A small self-supervised image encoder, trained from scratch.
Data: 72500 training examples, 59.3 epochs.
Rows from block 6 of a small self-supervised image encoder, named by matrix and row number. Rows with one number belong to one channel. Each number is 128 + 24 x the weight over its row's rms, rounded and kept within 0 to 255. All counts start at 0. Numbers have three digits each. After the name is the row's rms in percent of the matrix's.
Before each channel's rows are labels from the 100 images, of 14848, where the channel reaches its highest value: "responds to" is what is common among them. Only what is clearly more common there than usual is listed. The data: patchworks of several textures. In brackets: how many of the 100.
# convs0: expand pointwise conv (model.blocks.6.convs.0.weight, 96x32x1x1), inputs 0-31
# convs1: depthwise 3x3 conv (model.blocks.6.convs.1.weight, 96x1x3x3), a 3x3 kernel
# convs2: project pointwise conv (model.blocks.6.convs.2.weight, 32x96x1x1, transposed), outputs 0-31

responds to: white (99)
convs0.32 099:103191114131146147136128167174163154135097126122131132114153157132127125125101110134120098140177
convs1.32 092:129186122102129104130107140
convs2.32 089:147071137095144144140143146134160102098143142111077125102141171098119125110114145158122157141119

responds to: white (94); rays (39)
convs0.45 097:130158117097111169181132144124105126161168123086105123146105165115118102114172114127125121120112
convs1.45 102:131144138147183153128157131
convs2.45 084:112158075192118112125132130102096118109112125139130100130125142161079125143134126170139115126150

responds to: patches: two (66)
convs0.68 107:126135110147150131109146111105098148139126122160194151074131089088124115127123135123122109100101
convs1.68 107:099111104099117100099114101
convs2.68 097:127140148164162173083112109122115153147107136152115075092129170148130152134101129107143123131136

responds to: teal (74); yellow (71); patches: five (57); plain (29)
convs0.44 101:084108111156145142140098129142108140125108143113127077123108153109082123144128077153164132157143
convs1.44 088:107120104117171119100131093
convs2.44 088:135127151172130120143163119151145162128173075135152145122152138113100111122098146096142155093139

responds to: white (79); patches: five (53)
convs0.2 101:168130130140143138114099090110141090187118111101103112135121130089122081137146123109156123097133
convs1.2 097:119084115111170123134098125
convs2.2 101:186126119119112139140123147116110110190128139158109149102144127111115170157108117143154149167138

responds to: patches: two (65)
convs0.39 109:133104122089159111173091130120093121111150132137122081149111142123105115153110087155145158114103
convs1.39 104:119098119095105094121092123
convs2.39 110:134151110160137160114096107113077123153120114144145097129107132156084109139148084121161113155105

responds to: plain (44)
convs0.93 094:160129161141107120128121132155114117108085166104138126153081162163153122115082109137099103137121
convs1.93 098:124128125109095116145183145
convs2.93 071:094148092143118125126126160133135120128120170086156092134117111097147136170064131129119148128106

responds to: black (96); rays (41)
convs0.59 101:131155119137087151166150145138138122161166156165145155118120086151130115119137158111159109144168
convs1.59 098:151115152141077136151116150
convs2.59 098:130133087090158134132122125103129124185127121092119106091183108118134098117142098109134123147102

responds to: plain (94); centre pattern: plain (31)
convs0.1 096:145111122135127156155115144164143146136119154133154134133064107114128151151120130104180072142134
convs1.1 088:141170142110092143101108140
convs2.1 073:159114127126120096099135111126138104163123160095087122114086100157145138108130094094088154131145

responds to: patches: two (74); green (71)
convs0.12 099:104114122148115145110136125117081083142128141106127102151166193108109095123133140167113112133116
convs1.12 102:106101108112089102105107113
convs2.12 103:154110140122118117144102149126120179139128115115127127156167155129162119150083153180159137149160

responds to: white (90); rays (39); spiral (29)
convs0.11 094:163164163159127150140119150137181141161147133079140158130091151146139144127132122129155127131162
convs1.11 100:104125140132069146143145140
convs2.11 066:155120123123129128102123146139164140125125115121075135109149136086123102110137073141096191133137

responds to: cloudy (27)
convs0.20 109:099105129150155116103128156108113121127100099136180121109122133130103127185133154139171142083131
convs1.20 094:106110099106167126104118099
convs2.20 145:144160143189150131094135126160151133125108112139144111163105145105128162123131127132107179168137

responds to: plain (40)
convs0.82 102:132125160149120149116108169136156128132130164126150173157096131173129133125145122131171074142145
convs1.82 099:131160133087120088136154133
convs2.82 083:108149114106146127107144146098140114160149160068083114111143126101132136105142162126085108146141

responds to: teal (100); black (93)
convs0.37 094:149098127124121121096151128178090145146099130110119107115124125110101141144146133105147172191145
convs1.37 100:129138132141190151133151132
convs2.37 063:136158098143143151166125109110120103148109105118163092094134151158162147131094122137142085163143

responds to: patches: five (60); plain (32)
convs0.71 107:161092154069106101126139106126118104123174108129137104131134107189143135133121114112119107109148
convs1.71 100:127095126088140091125096127
convs2.71 110:141077129137136122117120120160093131119094075175143136147087130142124099140171115143141105144121

responds to: green (82); red (81); black (73)
convs0.43 092:130123130135145117130108089108166147107087126082095124169171131123154148104126151148095139148102
convs1.43 091:137104143130073135154141147
convs2.43 078:132182154099145132124113159159152128162162124144187120126128148100125099097103125116152122120148

responds to: plain (27)
convs0.94 098:107101110132134160147153156092156143121134054126155109123152162135117142102127126131163146112153
convs1.94 112:148133147106081106152133151
convs2.94 106:110109105151156166122104107140099148152094144126155132097149089136088118158144110106163114145098

responds to: green (97); yellow (79); patches: two (71)
convs0.4 100:148128161129128110114077144152195106112139100132152130126116146146158147124134124124132076105156
convs1.4 094:138152142152074140138144144
convs2.4 090:122141143147145161145085092124164127151159083140107122127148123111084145121108087108154149126155

responds to: cloudy (28)
convs0.60 100:104158122144141130141076149107135146100155133094120092170158130109125138137154095160130140091102
convs1.60 077:114098117104169100119099121
convs2.60 201:133123141146117142104141154178149150118121111177141175125093108092092124115130150104124163150148

responds to: white (72); plain (32)
convs0.66 091:127108144094106095122139117115116113088102184135120100142083133106132166132106134106150127175136
convs1.66 106:085134088136156135125100121
convs2.66 089:115101116115158081123142137117156134112159122095085101107145156140172088127128095127127122119166

responds to: white (100); patches: two (62)
convs0.83 096:130199098127112159107139170128131130155118111087132138124113151155102107128113098161118122123160
convs1.83 093:161143165123120123159142162
convs2.83 084:118095100110163137103141132137137107096054140113107117109138127111123099124120083170142112124122

responds to: white (72)
convs0.48 094:160156184140141156151132163169143119162112118090106165108112140131125146108158121118145097122124
convs1.48 104:131150112153074121129153142
convs2.48 075:133103136090149100127107143128124158091095109110103151097137128097112110105145070146124164155116

responds to: white (91); black (83); plain (29)
convs0.33 094:142103115127137128155124096151115190132108092120124117145166104152138141172097133173146130123104
convs1.33 100:096100111141103132140166154
convs2.33 077:115113116126115131114095142160121172117128150122146100132168158186113110140146168118163141138165

responds to: patches: two (67)
convs0.16 098:104147096158140123125118121114110126101095143093111116181162126108088164137161112153129150162115
convs1.16 097:123102125108094093119088127
convs2.16 086:145129092123113133142130093125105153140081106131117126177147126168141155177142163148134130159104

responds to: red (87); blue (77); patches: two (51)
convs0.56 093:133090133114139128066118128083146130100111138104142087141176128128135164145144124155130107154106
convs1.56 088:155157152158129157154128154
convs2.56 078:110142146136150113148108102130113134150073129127149109150161134147144138128132170174115105174087

responds to: plain (57)
convs0.76 102:165098152071139128123092130124100128112117138135104104122068113113147127126090144139171112124123
convs1.76 096:129135117182119086123138118
convs2.76 105:120130107147106088141089130113134134152127144089148131127145122174147151135080149100078165127125

responds to: patches: two (72)
convs0.87 099:129144096141132128090143112065112141130136129118195134138120083127121103164128117131091128113126
convs1.87 109:122096129102089097114106112
convs2.87 118:190181113142143107123124140122132137161150106161075092101116133143117122120142136115145101111135

responds to: plain (82); centre pattern: plain (27)
convs0.65 094:125144168130106113123082139160166127106109174144123150149069106154156129132115115133153125144113
convs1.65 091:130101134169100165125106133
convs2.65 099:113120123134147096125126116097146107113162165082145100133139141156192150134101125109128108088118

responds to: white (89)
convs0.77 100:086136142168119179136095126143101085121147126130115124117151091095113112120153134109152101134090
convs1.77 102:111101115104154104118083126
convs2.77 109:110155100140095128106139123129170119109100150111121116139159172116131137122101146162165143101183

responds to: white (100)
convs0.5 106:116190147131121077151144127154147131134132172104152118125107139115155101115126128179153127132157
convs1.5 100:136108137158087167134107136
convs2.5 086:136097130108126130123095122147143094100144154133097116136178131131124088097137166147076167123125

responds to: black (100)
convs0.75 096:151123140114132121112137130123120153142132110179134199086139095123118169115155133141155135124090
convs1.75 102:136097125152115170134088130
convs2.75 069:150151099137142102138126111129134096136152135104080179134105095100104100165138151168113119144117

responds to: white (90); black (76); plain (27)
convs0.28 091:162163128122125104160123126170099133173108101097120114115141127174155072147126136132127130106143
convs1.28 085:136113130125092161118168101
convs2.28 077:136119136118135178151127117128135169111098179132068133136103144119119104147138162160121166124131

responds to: green (83)
convs0.84 105:121119137152122124088093098148150163119096111112133124095102112147105148096124144087135117178161
convs1.84 103:139097136089143094140098139
convs2.84 105:136116109164159137097144152161108150117120108175119137169111110110075105151126098138132141101107

responds to: green (96); plain (58)
convs0.86 097:141136158148125091107111091163149152108107109131136107103107121139091150114111160097135126177167
convs1.86 091:130124129172116076121147131
convs2.86 074:115095147087123137177087087132160110153117136110139115086130128114148145108117135091109140162139

responds to: patches: two (55)
convs0.88 109:120117124125116132065176079142111112139103127110123117109151141109126133122109188130126127171136
convs1.88 100:128099125097098099116094112
convs2.88 106:160157112110108134174148111125118161121116097125111119134170137163161137157095152164147126164147

responds to: patches: two (82); brown (72); plain (30)
convs0.74 108:165123121134147163140161130141146149146119083121137100113112155123121137135104119208132138111157
convs1.74 093:103121104107176111108113110
convs2.74 120:141155177143129120146108143106116145142172121165142138142102120127167165094118112113105135176102

responds to: white (78); green (75)
convs0.7 107:126132119091164155128115125102143141123079133125121107074147125113113135121099113082108153121076
convs1.7 095:108128111117189113116128111
convs2.7 097:128142102117134130116145126127119105094170100112122090135138112108118089100083127144071102109160

responds to: white (75)
convs0.17 091:125171153134090110147150140101106135149177093092149129088136138152136112129130143130107083114151
convs1.17 111:149120145125189138148140132
convs2.17 064:123104093128110158104138104110115098117152122127076114078158152097135108138111147175125133145146

responds to: white (100)
convs0.25 107:153139093120166138109161133125180154175116144123143108146125123152138125138090127174133154128165
convs1.25 096:121123118105175112104155102
convs2.25 138:165151162130140143156130111084134145150159132151144150142079102144147138102134118130084121156090

responds to: white (97); black (72)
convs0.73 095:144143064115158107174156112166130120143120117110153104141156105151151141126107152141107162139117
convs1.73 091:162158160110106119128094118
convs2.73 098:138106137118063109117103103158098113118153116097104119136165174124137148147134138120164129119092

responds to: cloudy (27)
convs0.40 102:139170140158125107117091071097169127095112093126155119121155124107142141116123162114104105116134
convs1.40 083:120098119100169100121100121
convs2.40 128:146147120148115123107138163182114160122123149151138159169104137087108122143135135168091156147114

responds to: patches: five (75); black (71)
convs0.79 110:164120156094090148123156111138160113140132134134153150113136102164177149108148167115158100127142
convs1.79 095:121091117092141096120095124
convs2.79 097:168162119110147135116099165167111132137128094160154134196095138148126131150137134144141106130123

responds to: white (96); patches: five (62)
convs0.72 093:153118045107125121124140106152146129135113147117129099121144104116127077131116115134110126083156
convs1.72 081:113096123115125095117178131
convs2.72 072:112145121127155133150127123102161195158119129110152108117122127167139094137170137128075125140146

responds to: white (80)
convs0.81 096:113128143154151127115109105092083091085140110121098092161145139106120127125153122102086160147134
convs1.81 102:120106145123080167148134133
convs2.81 096:124114143157149156129185117121143076098107139130142135145098102108175134149108111133101114109097

responds to: dotted (28)
convs0.10 092:096125110147083113089124152131132118085135167142127151110155129124128120109151124142088105092177
convs1.10 132:127128123123199120123122124
convs2.10 090:134139137152132101108113129096085150146147138135119076088123144148157146130131138065117132150095

responds to: patches: two (56); plain (36)
convs0.49 098:162113143065158100146080118105106113097110163123121098131092150151110137150123121124146134136122
convs1.49 097:128123129087124174116157109
convs2.49 073:144141102135099091127072147113167123148147152062143120129113131132154157141098125120102138122121

responds to: plain (33)
convs0.54 088:165133132107093149140182160116141080144134155109092084149097142139108112116119136110126143145128
convs1.54 102:155175140111143119157144148
convs2.54 071:104105130098124183097129129134117115089129133128093123074109120109115149163112101126113104084131

responds to: patches: two (68); plain (30)
convs0.47 107:144151145114118073111125132160146160098132165079103103141088144125151089122104117131106121119128
convs1.47 098:145138144145072151146133143
convs2.47 105:105170115152112151102124164156158130126115132127151088139120173119162139140067127131117159121128

responds to: patches: two (74)
convs0.29 110:098135098133117090113146098150100143115124150108100131118144136110090127129150053151104147111130
convs1.29 098:116092121098095097120104118
convs2.29 091:130111101161135170123133126114116143142104085128075084096127132132115115158120100170137111163128